From a checkpoint of a small audio frame classifier: norm rmsnorm.
Rows from block 3 of a small audio frame classifier, named by matrix and row number. Rows with one number belong to one neuron. Each number is 50 + 12 x the weight over its row's rms, rounded and kept within 0 to 99. All counts start at 0.
After each neuron's rows are labels from the 100 clips, of 14976, where the neuron reaches its highest value: "top examples" is what is common among them; "lies over" is the class under the peak. Only what is clearly more common there than usual is listed. The data: single English nouns, adjectives and verbs, spoken by a formant synthesiser in many voices. In brackets: how many of the 100.
# fc1: MLP up (model.blocks.3.mlp.fc1.weight, 576x192), inputs 0-95
# fc2: MLP down (model.blocks.3.mlp.fc2.weight, 192x576, transposed), outputs 0-95

fc1.572:44 53 60 51 58 40 59 41 48 41 66 50 75 38 59 55 37 38 65 60 47 41 40 55 31 62 30 41 52 65 69 66 42 55 55 27 50 49 35 57 53 37 43 39 35 76 53 49 38 49 46 46 25 59 38 44 49 57 58 52 43 42 41 40 46 62 50 43 59 31 56 40 53 47 60 62 41 65 38 57 48 78 51 42 59 73 33 58 53 73 52 43 32 39 36 49
fc2.572:51 63 51 59 48 37 45 32 36 46 80 54 48 49 82 31 71 64 38 53 65 28 66 61 54 47 55 23 54 67 48 74 53 31 59 46 63 47 61 51 29 34 46 43 42 42 64 55 53 52 52 46 40 68 52 61 53 49 57 64 58 61 40 42 58 51 40 56 60 50 47 47 55 53 57 43 50 50 44 59 69 61 46 30 54 55 43 42 47 53 51 62 74 54 43 48
top examples: /k/ (50); /æ/ (37); /b/ (37); /i/ (27)
lies over: /æ/ (37); /i/ (27)

fc1.187:40 48 34 36 20 38 58 33 32 42 46 32 58 41 56 45 64 46 72 47 49 48 57 48 49 54 45 47 38 71 41 31 48 54 26 43 33 49 56 39 43 55 55 66 41 44 43 57 49 28 47 60 63 34 72 08 61 48 46 39 30 55 61 73 52 44 47 56 06 50 57 37 48 66 48 54 35 46 49 57 58 57 45 65 48 53 43 66 49 55 40 31 56 67 57 54
fc2.187:55 54 42 53 54 57 35 61 65 56 69 28 58 59 39 76 67 55 32 35 48 38 43 38 37 39 84 43 49 63 34 52 50 50 54 53 52 48 27 12 47 56 34 44 53 67 28 41 46 59 61 69 42 44 57 49 27 59 51 40 45 66 55 40 48 46 53 36 32 50 54 50 32 40 45 38 58 53 54 61 50 39 81 46 46 59 65 45 57 34 48 59 49 67 74 47
top examples: /k/ (41); /eɪ/ (26)
lies over: /eɪ/ (26)

fc1.364:53 64 57 57 51 57 62 53 33 43 44 52 47 45 52 44 85 35 52 39 36 12 45 26 64 31 65 24 65 37 35 65 49 72 19 50 22 54 60 29 58 54 61 46 67 53 41 57 64 75 54 55 73 40 23 57 37 64 59 60 47 40 56 58 44 46 52 21 44 43 54 56 52 50 49 43 39 57 62 63 65 47 59 40 52 55 54 41 42 77 48 55 47 42 45 73
fc2.364:48 54 26 66 48 51 28 27 35 69 61 20 57 45 45 32 47 64 34 74 54 50 56 36 48 44 36 34 41 58 50 57 33 50 47 52 67 49 55 39 54 64 60 44 29 47 57 47 58 46 61 41 66 57 47 47 49 53 33 35 57 47 37 63 41 67 39 68 49 47 53 56 44 38 61 28 46 48 26 42 54 52 27 55 49 47 76 51 50 73 54 66 62 61 46 70
top examples: /k/ (64); /l/ (56); /tʃ/ (39); /ɝ/ (32)
lies over: /k/ (60)

fc1.295:56 51 42 43 50 32 44 37 68 54 47 31 54 39 36 51 40 49 57 29 69 56 39 61 30 62 50 41 63 19 59 36 48 40 60 44 37 37 56 51 49 54 57 51 50 48 68 65 58 64 52 49 63 44 63 65 66 61 46 66 27 42 44 37 42 42 42 28 55 51 36 63 60 41 37 52 45 67 69 35 44 66 50 49 73 51 32 36 46 44 58 43 39 34 34 36
fc2.295:62 41 43 41 48 52 30 44 69 72 48 47 47 61 63 35 64 24 50 69 61 51 41 60 73 41 51 53 41 64 40 69 36 50 49 66 47 47 61 59 64 45 34 31 35 53 58 49 57 52 57 50 55 33 33 67 45 37 56 47 46 34 41 39 65 45 61 35 49 45 45 36 61 67 56 39 55 64 50 44 60 52 33 72 40 52 42 50 64 55 37 50 64 62 47 51
top examples: /u/ (34); /dʒ/ (28); /ə/ (25)
lies over: /u/ (32)

fc1.446:73 57 33 54 59 84 39 47 52 57 32 40 56 63 58 46 69 43 64 39 41 42 50 46 45 61 45 53 72 37 73 44 64 35 44 72 55 53 52 36 50 77 75 42 49 41 58 39 37 45 42 25 46 50 59 94 30 55 52 51 36 54 43 37 64 71 55 39 51 48 43 16 56 61 53 47 61 35 44 59 57 52 56 49 46 38 34 47 46 21 47 38 26 58 58 48
fc2.446:60 59 36 45 66 59 45 46 60 53 27 54 37 37 52 39 55 42 53 51 34 53 73 42 60 36 52 57 38 41 56 42 48 42 43 38 63 50 52 32 46 31 25 67 49 57 53 35 29 50 35 54 44 51 38 66 35 55 62 53 61 56 61 54 26 57 46 60 27 42 28 80 72 33 47 47 35 55 66 45 40 47 47 46 57 40 56 40 44 58 53 37 80 51 52 56
top examples: /k/ (99)
lies over: /k/ (99)

fc1.191:62 65 40 72 35 41 63 47 56 42 58 70 54 54 43 58 41 58 60 59 47 60 62 68 35 58 49 38 59 40 52 50 51 56 55 60 43 63 62 66 39 52 32 49 62 53 51 76 56 35 60 48 62 53 37 54 71 63 53 67 37 48 52 52 50 66 37 33 36 48 74 61 59 38 54 58 44 51 57 38 31 48 78 55 54 50 64 42 57 41 53 39 53 78 34 63
fc2.191:41 46 44 37 65 50 64 34 62 37 71 46 39 82 36 42 55 41 42 50 47 48 45 59 49 42 50 58 58 73 42 45 53 31 36 70 46 29 35 64 60 59 43 34 58 47 52 37 75 39 54 48 53 52 37 82 44 37 46 40 74 48 38 59 43 65 45 70 78 57 69 42 41 58 54 64 45 68 57 49 43 37 43 67 38 54 41 65 31 51 64 44 53 45 47 58
top examples: /u/ (33)
lies over: /u/ (31)

fc1.227:47 65 48 34 32 46 32 45 41 29 47 36 59 65 45 39 42 51 48 61 44 27 56 67 64 36 30 40 45 61 31 46 45 47 31 33 40 53 41 47 46 52 54 55 43 53 53 50 56 30 40 51 60 43 23 50 62 65 62 60 32 53 46 40 42 58 48 61 62 55 59 50 58 45 55 47 46 47 41 59 43 38 52 47 27 57 54 59 54 47 54 38 71 69 69 48
fc2.227:35 44 52 43 42 62 54 63 45 42 53 48 67 57 45 64 50 44 32 67 27 52 43 67 72 55 42 41 74 62 51 55 22 40 42 65 73 49 70 49 58 22 42 61 47 35 41 70 36 55 39 41 57 53 44 50 51 35 61 46 41 65 59 52 27 36 49 66 68 53 44 63 37 58 56 46 55 47 47 62 37 62 44 33 44 40 56 34 54 52 50 41 36 48 47 34
top examples: /k/ (53); /ɑ/ (34)
lies over: /k/ (51)

fc1.17:87 28 57 73 61 56 71 51 66 66 29 62 42 43 50 57 28 58 46 62 59 39 57 71 49 55 46 50 40 46 42 44 43 66 44 57 38 64 52 64 55 58 54 23 62 51 60 47 68 46 41 57 63 38 49 41 42 42 47 47 57 42 14 36 56 52 34 28 46 54 72 50 55 66 65 46 22 40 48 53 68 37 50 33 61 35 48 57 45 47 38 52 49 64 68 51
fc2.17:47 39 49 69 54 66 43 63 45 50 56 40 46 56 30 48 31 48 50 37 51 36 68 50 26 44 51 50 71 44 56 52 66 53 56 49 44 41 80 32 40 56 44 33 36 53 63 54 67 34 51 50 64 61 43 56 50 41 40 60 51 63 61 56 53 41 47 68 48 55 70 69 54 27 59 43 57 65 51 66 30 62 43 53 47 31 62 51 57 33 55 51 37 53 72 52
top examples: /u/ (65); /l/ (64); /ʒ/ (31); /j/ (31)
lies over: /u/ (25)

fc1.146:47 38 35 34 76 50 73 36 34 40 49 55 51 46 29 33 42 40 63 52 57 46 36 47 44 58 48 49 54 60 59 53 40 47 47 33 53 35 60 51 44 37 40 62 55 33 57 53 73 62 52 55 43 58 50 30 53 61 54 52 59 34 45 51 33 61 45 52 61 44 47 38 55 44 47 31 59 52 40 44 39 58 52 42 57 48 54 49 33 50 43 55 99 48 57 36
fc2.146:50 25 53 46 44 70 53 43 54 71 32 51 21 46 48 32 23 45 63 37 30 43 59 47 51 60 51 58 57 45 48 61 42 46 47 40 24 34 53 52 70 49 20 34 47 62 50 40 53 50 63 89 52 36 44 50 49 60 44 60 34 29 45 36 66 42 69 45 60 63 60 71 50 59 38 44 56 60 69 50 42 30 53 55 57 49 56 21 55 50 67 44 53 57 39 41
top examples: /k/ (96); reverberation (90); /ɑ/ (45)
lies over: /k/ (96)

fc1.104:37 34 47 52 72 55 48 43 46 62 73 32 30 48 62 44 42 35 65 48 55 41 52 41 51 43 44 54 45 86 44 58 46 53 37 55 47 43 59 39 39 55 58 44 55 46 46 35 80 52 49 55 68 48 47 36 73 37 50 56 65 38 51 68 55 62 57 43 52 49 84 34 62 42 61 57 45 76 40 54 40 73 52 40 68 64 47 54 47 50 64 59 47 65 58 57
fc2.104:50 60 78 40 54 53 52 50 51 45 49 40 43 55 24 61 38 40 42 45 56 59 59 27 60 74 38 34 39 68 42 41 58 33 59 62 34 69 56 57 62 40 44 62 49 63 39 40 64 62 35 48 70 53 38 60 31 44 69 44 59 66 55 53 48 51 28 38 45 71 41 88 32 57 38 47 50 65 38 53 49 59 27 47 44 48 51 77 48 62 60 62 80 36 57 45
top examples: /k/ (59)
lies over: /k/ (39)

fc1.53:56 38 38 48 35 61 44 37 67 43 44 59 53 57 48 26 47 61 49 39 53 28 52 46 54 56 45 45 53 80 56 52 37 52 45 68 38 40 58 81 76 53 47 32 47 43 58 49 62 46 55 45 49 28 38 33 62 53 87 48 43 45 51 39 53 60 51 32 47 54 51 50 39 57 60 51 35 47 57 48 46 49 52 32 52 37 68 55 58 64 89 57 60 38 42 58
fc2.53:63 49 48 36 53 67 66 46 55 63 46 47 44 77 28 36 55 59 34 47 44 42 37 59 50 42 34 39 55 51 64 55 61 51 63 51 59 52 66 36 58 53 63 36 50 57 39 37 52 60 42 31 51 64 47 47 67 44 00 50 47 49 62 36 34 39 72 46 52 54 69 39 31 39 44 43 56 42 50 49 66 59 52 50 65 60 61 50 56 48 38 40 58 25 35 41
top examples: /u/ (100); /ʒ/ (78); /j/ (78); /ə/ (78)
lies over: /u/ (95)

fc1.318:58 39 68 56 51 51 36 62 46 62 64 38 45 60 63 55 79 58 61 47 46 47 47 59 28 50 39 38 56 47 58 40 72 54 38 56 40 60 59 37 57 46 62 52 31 32 32 45 60 55 46 57 34 58 51 66 64 61 49 38 54 60 42 64 46 67 54 61 37 45 35 54 28 64 57 73 48 49 53 56 54 60 27 36 49 63 53 49 44 43 57 48 52 44 77 58
fc2.318:40 59 49 55 54 27 67 58 27 52 40 34 55 49 60 55 57 63 42 42 33 64 55 44 37 36 51 62 29 43 48 50 38 48 42 53 29 52 72 48 65 26 54 58 69 41 57 30 66 65 75 55 47 44 52 40 49 56 64 52 38 57 47 44 47 56 47 52 31 81 55 50 50 32 49 53 61 55 33 45 37 46 69 50 42 40 43 41 32 53 50 38 67 72 58 34
top examples: /ɹ/ (80); /ɔ/ (65)
lies over: /ɹ/ (79)

fc1.175:60 67 60 37 38 49 57 57 53 56 58 56 55 77 47 44 44 23 67 46 49 32 46 44 35 74 53 44 54 57 33 42 52 51 44 46 62 31 55 45 58 34 47 52 28 51 46 33 58 56 62 19 48 58 56 50 69 44 59 46 60 57 46 45 58 46 70 59 45 59 53 35 60 64 57 76 49 46 40 55 46 34 58 61 42 57 51 34 41 44 43 55 49 45 59 38
fc2.175:28 57 61 58 54 63 49 40 64 52 51 66 68 53 45 60 64 34 37 55 43 51 37 59 67 44 46 53 53 39 76 49 54 49 47 53 56 63 56 42 31 36 44 49 53 45 42 40 61 72 61 44 61 44 61 46 25 42 31 40 61 39 45 15 57 66 25 42 22 54 72 48 65 47 55 59 66 48 66 52 34 36 70 44 38 47 27 58 54 53 68 47 51 52 72 69
top examples: /ɹ/ (85); /ɑ/ (74); /ə/ (39); /m/ (33)
lies over: /ɑ/ (74)

fc1.304:47 56 65 47 23 65 72 52 61 36 42 50 23 44 56 50 42 42 51 45 72 62 57 43 33 47 34 46 53 30 55 66 61 34 58 54 39 66 38 57 44 45 42 55 22 51 48 64 39 49 45 56 37 53 46 38 49 63 43 37 46 55 39 62 47 58 38 44 33 40 63 47 53 47 63 23 42 56 43 53 61 58 48 71 24 50 41 41 56 27 54 57 49 70 42 58
fc2.304:64 58 49 65 61 63 50 55 29 29 26 51 62 46 51 26 66 40 49 57 38 46 58 52 47 57 64 47 61 35 29 41 53 63 68 27 42 62 61 50 74 37 56 35 37 49 60 47 42 60 24 51 45 48 32 10 60 56 40 28 43 56 27 52 57 48 58 47 58 63 70 49 39 51 44 62 52 30 61 45 31 53 50 70 29 52 70 51 73 47 44 49 47 43 58 53
top examples: /u/ (57); /l/ (55); /k/ (45); /ə/ (28)
lies over: /u/ (50)